{
  "arch": "resnet",
  "model": "self-supervised image encoder",
  "dataset": "patchworks of several textures",
  "train_examples": 72500,
  "image_size": 32,
  "crop_scale_min": 0.2,
  "horizontal_flip": true,
  "rotation_deg": 10,
  "color_jitter": 0.6,
  "method": "simclr",
  "norm": "batchnorm",
  "hidden_act": "silu",
  "padding_mode": "reflect",
  "drop_path": 0.05,
  "depths": [3, 6, 3],
  "kernel_size": 3,
  "stem": "single",
  "avg_pool_shortcut": false,
  "widths": [48, 96, 192],
  "projector_hidden": 512,
  "projector_out": 256,
  "projector_hidden_layers": 1,
  "temperature": 0.2,
  "init": "kaiming_normal",
  "residual_init": "none",
  "optimizer": "soap",
  "beta2": 0.99,
  "learning_rate": 0.0037,
  "beta1": 0.95,
  "shampoo_beta": 0.95,
  "eps": 1e-08,
  "precondition_frequency": 25,
  "max_precond_dim": 512,
  "merge_dims": false,
  "one_sided": false,
  "adamw_lr_other_params": 0.0011,
  "max_grad_norm": 3.0,
  "max_steps": 9500,
  "batch_size": 256,
  "epochs": 33.5,
  "lr_schedule": "wsd",
  "decay_fraction": 0.3,
  "final_lr_fraction": 0,
  "warmup_steps": 470,
  "weight_decay": 0.4,
  "adamw_weight_decay_other_params": 0.05
}
Rows from block 3 of a small self-supervised image encoder, named by matrix and row number. Rows with one number belong to one channel. Each number is 128 + 32 x the weight over its row's rms, rounded and kept within 0 to 255. All counts start at 0. After the name is the row's rms in percent of the matrix's.
Before each channel's rows are labels from the 100 images, of 14848, where the channel reaches its highest value: "strongest on" is what is common among them. Only what is clearly more common there than usual is listed. The data: patchworks of several textures. In brackets: how many of the 100.
# convs0: first 3x3 conv, stride 2 (model.blocks.3.convs.0.weight, 96x48x3x3, each kernel summed), inputs 0-47
# convs1: second 3x3 conv (model.blocks.3.convs.1.weight, 96x96x3x3, transposed, each kernel summed), outputs 0-95

strongest on: red (81); triangles (29)
convs0.64 109 [111 153 141 192  75 120  93  65 146 101 148 118 124 131 127 128 157 139 123  48 163 120 108 149 119 122 150 119  97 114  90 128  96 110 107 213 127 144 127 149  53  78 125 159 127 132 173 103]
convs1.64 091 [123 150 151  94 139 109  98 170 108 128 163  64 158 169 131 139  77 100  91  78 149 113 131 118 125 152 142 120 133  81 162 159 190 168 121 143 109 104 104  30 142 102  99 127 115 147 137 114  88 126 194 120 106 148  58 169 120  78 142 161 115 138  97 154 141  52 128 126  87 112 121 170 117 118 118 159 141 147 163  83 111 132 131 126 146 207  65 151 115 107 137 158 157 156 100 178]

strongest on: crosshatched (31)
convs0.32 066 [ 91 141  90 136 129 118  88  86  86 103 162 158 151 170 113 120 115  68 105  98  86 154  68 114 190 115  67 172 105  78 134 137 137  94 168 149 135 174 153 110  95 119 147 134 140 183 145 133]
convs1.32 099 [119 130 110 103 124 154  87 154 133 134 119  86 117 102 111 146  98 151 124  79  75 104 139 115 152 134 112 109 110 175  89  99 116 139 112 130 150 105 146 132 105 112 121 123  81 162 143 110 157 104 124 115  58 146 151 100 160  87 154   0  80 180 117 139 103  69 155 223 129 131 140 140 155 169 122 113 130 135 122 110 120 125 158 167 149 151 102 154  95 105 124 121 135 155 117  62]

strongest on: crosshatched (35)
convs0.39 097 [154  86 153 163 142 146 189  93 140 147 161  94  66 136  93 136 156 115 136  29 128  80 152 106  83 127  94 106 114 129 126 137 111 128 173 111 110 100 136  88  50 122 162 151 127 120 142 129]
convs1.39 080 [106 121 161  92 182 106 142 104 119 192 184  62 151 131 113 105 142 124 136 125 108 162 135 119 113 176 126 119 111 129 166 126  95  84 111  91 173 143  99 158 133 148  87 133 143 130 104 162 114 140 170 100  71 115  95  94 120 150  92 118 109 218 149 104  98 140 102 131 132 176 143 137 121  94 140  88  82  51 148  99 109  82 161  53 100 117 169 203 129 102 124 147 154 119 151 182]

strongest on: crosshatched (45)
convs0.43 138 [131 164 125 121 143 117 137 116  66 125 109 147 112 130 108 123 117 169 133 101 125 128 125 149  65 150 140  81 104 156  76 124 144  82 169  86 121   6 153 103 158 145 122 105 127  77 169 125]
convs1.43 097 [ 75 171  72 134 149 192 128  57 132 133 133 175 150 110 105  86  89 129 112  55 163 129 143 112 147 115 114 141  67  96 164 155 110 184  95 126 103  99 133 102  99 186 123 128 125 123 206 131 193  62 106  67 123  77 102 122 156 142 147 120 150 150 106 170 167 130 111 121 117 176 130  70 116 111 107 133 122 172 108 134 138 173 134 113  87 148 112 137  98 144 108 154 102 149 126  83]

strongest on: diamond (35); checkered (33)
convs0.37 069 [117 170 149 156  96 120  64 125 144  61  94 110 158  91 107 129 146 143 113 119 235 153 154  88 108  77 141 114 116 155  65 144 139 124 163 146 142 146 148 105 127 149  82 148 121 162 140 154]
convs1.37 113 [148 147 114 104 133 107 153 129 143 111 152 151  75 143 131 139 114  93 118  62 102 118  62 147  91 131 134 126  81 112 110 160 109 113 122 133 105 103 142 122 121  88 119 157 194 122 185  62 186 148 153  84 160 146 149  92 140 118 114 169 110 115 128 151 136 127  96 118 146  75 157 193 123 147 113 102 111 105 121  82   4 142 100 127  99  70 129  84 125 131 128  85  66  76 114 106]

strongest on: triangles (51); checkered (31)
convs0.4 083 [131  77 168 145  49 128 115  88 117  80 106 109  64 141 133 166 140 134  96 127 167  66 154 116  94 119 137 106 127 100 106 145 152 138 111 148 163 134  81 164 103 112  59  99 187 106 123 124]
convs1.4 096 [117 162  24  67 124 101 137 105 110  61 117 111 123 128 118 110 128  98 133 115 133 147  50 132 128 122  86  62  80 107 126 146 124 130 129 127 139 146 102 139 147 150 121 150 110 201 111  21  94  99 132 111 123 105 104 128  92 138 165 124 119 178  95  77 137  84 134 164 126 152 130 130 157 103  96 129 124 144 137 115 143 114 103 132 187  90 107 184  98 140 162  87 139  56 143 123]

strongest on: looped (42); honeycomb (33); triangles (32)
convs0.66 084 [100  98 123 166  99 124 140 121 157 181 147 190  69 120 152  77 126 168 110 112 215 133 132  74 111 179 108 136 125 114  94 100 153 112 102  96  62 118  91 157 136 112 145 132  99 139 155 101]
convs1.66 113 [150 121  66 132 135 116 139 110 129  99 144  91 158 146 109 125 120 139  86 160 120 123 136 114 148 124  95  74 140 161 134 111 103 100 133 117 139 156 130 164 121 126 132 147 100 139 107 164  69 212  49 124 135 191 175 120 177 147 114  98 145 133 121 132 142 114 135 144 107 227 148 112 119 142 117 145  70 169 172 122 129  82 173 103  86  75 102 172  88  62  64 103 115  67 127 108]

strongest on: speckled (29)
convs0.53 058 [146 114 150 104 188  71 174 150 122 173 148  97 144 121 128 131 135 105 190  92  90 141 114 178 183 121  78 145  71 122 106 151 100 119 171 114 119 129  78 124 138  66 133  94  88 171 136 140]
convs1.53 097 [ 95 101 144  81 154 135 115 126 137 118  93 115 139 114 126 143 129 107 118 145 155 123 115 153 188 130 122 134 121 117 156  89 117  81 142 104  88 147  98 130 162 152 108 123 118 105 133  98  84 129 140  87 126  96 109 151  89 121 192  96 137  95 192  64 107  83  71 130 132 157 131 116   0 141 167  85 113 156 110 166 123 109 142 157 111 141 134 103 108 106 125 130 137 130 137 128]

strongest on: spiral (32)
convs0.7 099 [152 154 126 150  88 156 139 139 127 141  88 124  90  65 127  87 125 135 128 112 127  98 126 101  44 145 127  78 163  97 109 126  66  84  93  79  69 109 131  93 152 140  98 138  82 117 110 179]
convs1.7 099 [200 153 121 166 147 114 149 202 111 110 143 193 126 100 123 106 120 127 128 168 137 150 154 141 119 170 108 150 159 116 130 154 184 122 135 113 118 150 118 102 159 141 166  97 125 103 131 190 120 155 140 131 197 153 158 135 163 162 105 113 180  77 193 218 156 110 152 137 158 161 183 171 140 153 145 137 109 167  89 146  91 163 156 116 154 137 137 157 139 168 102 214 135 128 134 156]

strongest on: spiral (47)
convs0.40 089 [129  57  99 156 152 155  98 177 105 131 127 166 102 111 111 147 144 101 158 157  74 140 100 109  74  92 115 135 126 104 121 134 124 119  81  87  98 187 127 138 139 162  54 143 122  51 100 127]
convs1.40 086 [ 97  90 131 180 195 129 112 113 138  73 124 155  97 180 123 187 165 165 131 157 125 141 132 124 100 133 128 172 121 153 116 136 141  89 160 143 144 178 110 118 175 124 131  77 192 123  95 105 127 174 163 108 110 149 181 107 149 101 133  84 165  91 146 223 130 145 181 145 136 123 200 109 130 149 148 113 149  98  90 130 183 163 116  94 100 113 145  94 106 108  93 159 144  80  89  81]

strongest on: rings (30); spiral (30)
convs0.87 086 [124 132 133 144  77 142  98 126 139  86  78 144 104 165 101 133 101 111 120 128 133 106 122 136 109 145 195 158 122 112 127 106 128 187 159  79 137  87 127 151 101 145  69  84 107  48  93 204]
convs1.87 103 [ 70 107 109 145 141 133 100 167 132 129 131 144 136 134  97 102 101  91 163 123 113 154 174 129 100 145 247 141 109 116 164  94  93  79 113 138 165 134 160 136 118 144 151 128 146 173  84 143  96 127 180 160 164 110  98 119  76 127 160 164 131 112 105  96  79 130 159  97  89 140 167 134 130  98  98 104 101 128  84 183 161 108  88 186 161 165  90  60 167 164 124 136 148 181  89 105]

strongest on: bubbly (47)
convs0.28 126 [195 129 111 125 116 134 135  87 126 130 134 190 126 152 149 130 115 200 149 105 151 189 125 170 118 119  92  43 119 123 120 107 116 151 156 132 159 153 116  63  89 124  71 164 157 132 161 150]
convs1.28 095 [ 79 100  92 100 162  90 125  97 107 122 143 117 152 120 122 105 139 188 108 126  96 122 138 119 131 107 209 162 137  96 121 210 132 108 123 139 127 153 111 123  98 110 115 147 133 162  89 135 122  96 153 111 162  83 119 145 122 197 141 120 147  66 128 129 112 109 118 104  68  89 108  88 173 147 102 100 127 142 116 136  76 141 125  85 148 124  92 110 165 107 112 114 113 139 148   0]

strongest on: speckled (28)
convs0.23 054 [120 156 129  98 151  90 226 134 143  98  99 108  96 105 141 151 146  64 146 122  90 128 164 135 204 123  89 111  98 134 120  95  84 173 128 117 120 126 147 163 111  81 149 174  93 166 112 121]
convs1.23 079 [ 70  88 154  76 119 137 119 122 131  94 111 111 115 124 118 126 107 107 145 151 199 148 110 149 186 161 105 146 146 126 102  94 126  83 121 122  91 154  92 115 158 160 125 106 110 170 135 107 122  88 117  95 120 128 151 127 109 131  86  96 121  79 171 122 116  88 149 122 122 164 140  96   0 109 155 130 110 135 132 128 126 151  98 137 104 133 124 134 137 128 131 136  72 105 137 127]

strongest on: rays (27)
convs0.72 086 [138 135 131 151  99 130 171  60  87 129  69 114 115 167  98  85 131 128 147 104 102 112 155 100 112 175 131  79 134 149 130 104 129 149 146 118 139 124  59 133  92 119  20 104 144 147  86 107]
convs1.72 097 [ 95 163 152 173 115 107  76 125 123  99 130 178 148 109 152 130 124 146 118  92 195 153  50 129 115 140 129 166 178 107 149 156  94 148  95 116 118 108 169 119 136 121 134 141 138 127 114 153  89 105  88 145 178 116 146 154 122 138  87  83 138 116 169  47  98 122 102 134  92 139 130 150 106 109 125 104 126 134  91 136  87 130 116  97 182 103 111 168 166 120 228  99  99 228 114  84]

strongest on: black (78); labyrinth (28)
convs0.70 080 [ 78  84 131 148 136 108 154  85 166 182  61 156 107 124 138 150 169 101 159  93 126  56 132 103 108 143 129  77 138 147 115 109 152 117 193 107 123 137 149 124 158 157 130 148 124  68  65 108]
convs1.70 093 [154  92 135 117  98 128 137 139 138 203 138  92 194 138 175 142 117  82 141 154 176 134  49 100 142 140 128  92 183 190 131 144 118 119 135 160 105  81 110 137 143 112 103  92 136 202 102 140  93 162 104  98 155 137 106 130  94  85 155 148 118 194  95 142 111 173 151  46 108 177 115 147 132 131 174  97 106 149 177  91 132 184 118 139  95 123 129 141 144 121 178 175 125 140 104 153]

strongest on: white (74)
convs0.89 103 [ 86 161  87 108 140 179 108 148 142 157  85 105 144  31 137 121 106 153 142 159 137 142 144 127 158 135  48 135 127 167 124 135 128 111 125  87  63 168 129 129 131 139 145 138  57 151  92 149]
convs1.89 090 [105  96 119 143 114  73 116 126 114  66  93  90 140 131 145 139 126 143 101  84 152 100 117 167 124 107 139 142  63  88  73 185 129 241 142 117 106 119 123 153 173 111 115 100 146 141 120 172 146 167 115 122  85 102 181  99  92 161 114 107 136 105  97 128 117 134  71 133  86  53 137 135 151  91 108 101 103 144  95  90 122 144 110  91 160 108 138  95 114 149  81  91 124 170  85  61]

strongest on: white (76); black (75); rays (34)
convs0.35 114 [104 157 117 144 103 106 144 164 185 134 171 189 111  71 124 156 119 123 152 103 131 113 116 155 109 122 150 102 126 117 112 157 125 143 102  68  15 142 191 158 122 113 142 100  79 124 134 138]
convs1.35 104 [102 131  72 154 143  92 128 120 144 104 155  84 131 111 102  62 106  80 145 158 129 146 168 173 107 110 108 105  65 143 125  88  79 149  90  57 120 148 178 166 125 128 112 169 107 114  73 165 116  72 109 126 180 139 167 139 119 116 146 122 140  86 110 102 128 126 139 155 129 141  55 163 107 145 128 130 182 138 136 132 127 151 129 151  91  99 125 202  96  44 146 145 205 110 129 105]

strongest on: white (87); black (70)
convs0.86 106 [124 119 203 113 112 143 133 145 106 189 145 152 100 130 179 138 189 118 136 144 126 123 154 132 102  21 104 108 130 138 210 160 152 108 150 137 124 121 142 103 155 112 109  77 135 137 140 167]
convs1.86 099 [161 154 151 112 121 162 212 131  75 125 146 120 214 155 225  72 122 169 153 125 142 233 173 141 156  96 125 129 149 136  61 158 161 160 210 146 113 121 119 102 128 174 166 128  92 131 167 158 162 127 127 138 150 124 143 170 134 130 109 102 120 131 148 142  80 170  90 121 136 131 160 161 143 147 128 139  98 108 146 122 146 131 127 132 160 133 109 181 114 116 106 159 144 146 122 137]

strongest on: crosshatched (58); speckled (31)
convs0.11 069 [124 135 139 154 121 123 135 110 127 120 178 160 145 154 118 134 107 167 129  75 141 153 113  62 197 149 119 141 137 114 165 160 131  99 156 142 129  99 111  80  54  86  61  62 115 185 119 127]
convs1.11 099 [104 117 128 171 149 151 131 115 100 146 103  66 128 141 114 108  90 145  98 123 131 123 117 130 114 145 116 163 110 126 113 111 143 158 138 104 133  71  97 126 100 128 108 175  80 142 121  95 116  52 181 165 106 132 167  96 125 104 158  18 131 174 153 131 145  32 137 127 173 121 154  60 146 143  92 128 106 170 127  84  89 118 158 150 142 149 138 146  68 119 136  82 122 207 127  98]

strongest on: white (92)
convs0.6 114 [174 132  54 130  89 145 155 116 117 110 116 125 155 131 129  95 132 154 115 140 120  93 205 111 144 168  87 133 125 170 125 176 168 136 162 123 135 118 116 151 130 195 128 126 101 105  52  56]
convs1.6 090 [157 121 127 132 130 157 133 170 123 152 178 168 169 133 147 165 153 111 115 159 136  58 157 166 121 120 124 161 142 117  95 124 166 166 115 154 159 130 137 134 121 101 131  70 145 100 146 117 172 110 170 120 115 125 121  76 110  71 124 119 167 138 145 150 164 170 114 150 163 174 163 163 121  95 153 236  98 118 123 117 177 141  88 233 151 115 143 191 126 121 126 176 157 154  76 119]

strongest on: rings (38); spiral (31)
convs0.38 099 [129 149 133 120 162  64 140  89 108 117  98 161  48 118 169 121 110 122 115 111  93 100 164 104  53 114 129 128 135 137 121 137 129 136 188 112 112 152 126 154 131 136  48 171 163  83  75 144]
convs1.38 106 [101  76 105 141 126 136 106  98 149 143 132 158  62 144 137 146 158  96 139 180 112  92  81 146 123 134 165 127 150 214 200 140 127 134 126 147 110  87 177 103 128 137 137  89 165 142  59 111  74 148 127 116 195 125 139 131 121 127 106 175  90 122 141 145 134 175 132  90 120 186 140 152 122 241  97 125 158  62 100 158 150 171 114 136  96 156  95 135 147 116 148 130 108 137 137 154]

strongest on: black (82); spiral (43); rings (32)
convs0.3 114 [162 101 135 171 131 123 107 103 118  97  90  85 145 166 153 105 138 128  95  74  74 137 155 119 143 120 146 127 132 151 134 152 130 113 164  83 136 124   3  92 158 137  90  84 114 169 107 135]
convs1.3 093 [160 131 142 123 108 132 112  81 135  89 155 112 158 109 118 108 161 134 134 141 145  95 163 184 104  89  91 139 111 156 176 155 184 134 125 126 167 114 119  97 107 152 109 146  75  74 134 121 148 122 152 163 104 101 153 111 132 127 111 124 133 133 140 169 128 114 146 148 117  88 136 137 117 108  83 141 182 109 176 107 159  74 192 118 129  92  91  70  76  81 222 125 222 158 119  54]

strongest on: triangles (28)
convs0.21 063 [162 137 122 117  97 147 119 113 150 107  40 103 155  88 128  40 100 151 101 150 176 110 116  99  97 111  92 127 134 155 159 117 124 153 151  76  64 118 180 119 119 124 123 147  75 148 124 170]
convs1.21 088 [ 43 107 108 131 131 132 142 102 125  97 167 170 122 134 113 180 110 101 171 120  84 134  77 134  97 102 116 122 112 152 105 175 119 120 133 175 115 130 124 171 132 129 124 149 137 100 134  83 116 156 162 104 166 108  95 119 113 127  92 161  88 143  68  82 122 132  96  76  76  75 154 167 100 141 111 114 143  98  99 118  27 158  94 150 106  63 117 181 134 117 168  56 119  89 151 158]

strongest on: triangles (78); black (73); centre pattern: triangles (30)
convs0.85 080 [141  85 122  97 154 115 120 132 134 124  55 130 105 146  73  77 190 152 159 132 124  93 120 136 147 139 149  68 104 138 116 128 155  90 129 124 207 102 117  82  94 120  44  93 116 111 129 131]
convs1.85 102 [103 130  86 119 154 106 115 126 126 122 154 170 151 116 121 132 144 144 129 134 122 120 105 131 131 136 155 178 108 163 123 183 142  83 112 119  99 146  50 124 112 139  51 143  84  53  97 104  96 195 167 161 118 148 126 113 157 133 153 126 131 109 103 121 106 145 130 139 110  77  74 106 177 153 170 122  91 163 127 114 155 113 206 123 130 135 115 193  13 168 114 106 142 139 113  76]

strongest on: triangles (100); centre pattern: triangles (39)
convs0.82 060 [112 129 150 145 133  72  84 163 169 113 102 129 156  76 117 148 102 119 160 102 168  78 123  98  99 104 124  99 148 145 115 141 179  97 127 157 130 127 106 105 135 135  42  56 122 102 117  53]
convs1.82 095 [106 126 115  93 106 162 127 154 119 124 146 164 140 154 154 130 106  97 102 143 204 129  93 114 154 126 119 160  98 117 125 190 119  68 134 102  96 128  47 110 108  88  54 187 154 138 182  63  86 192 191 135 200 136 145 103 127 108 125 130 141 137  96 142 146 143 138 137 120  99 121 107 163 117 132 118 110 165 118 104 139 103 150 111 107 159 155 162  62 125  71 138  71 187 150 114]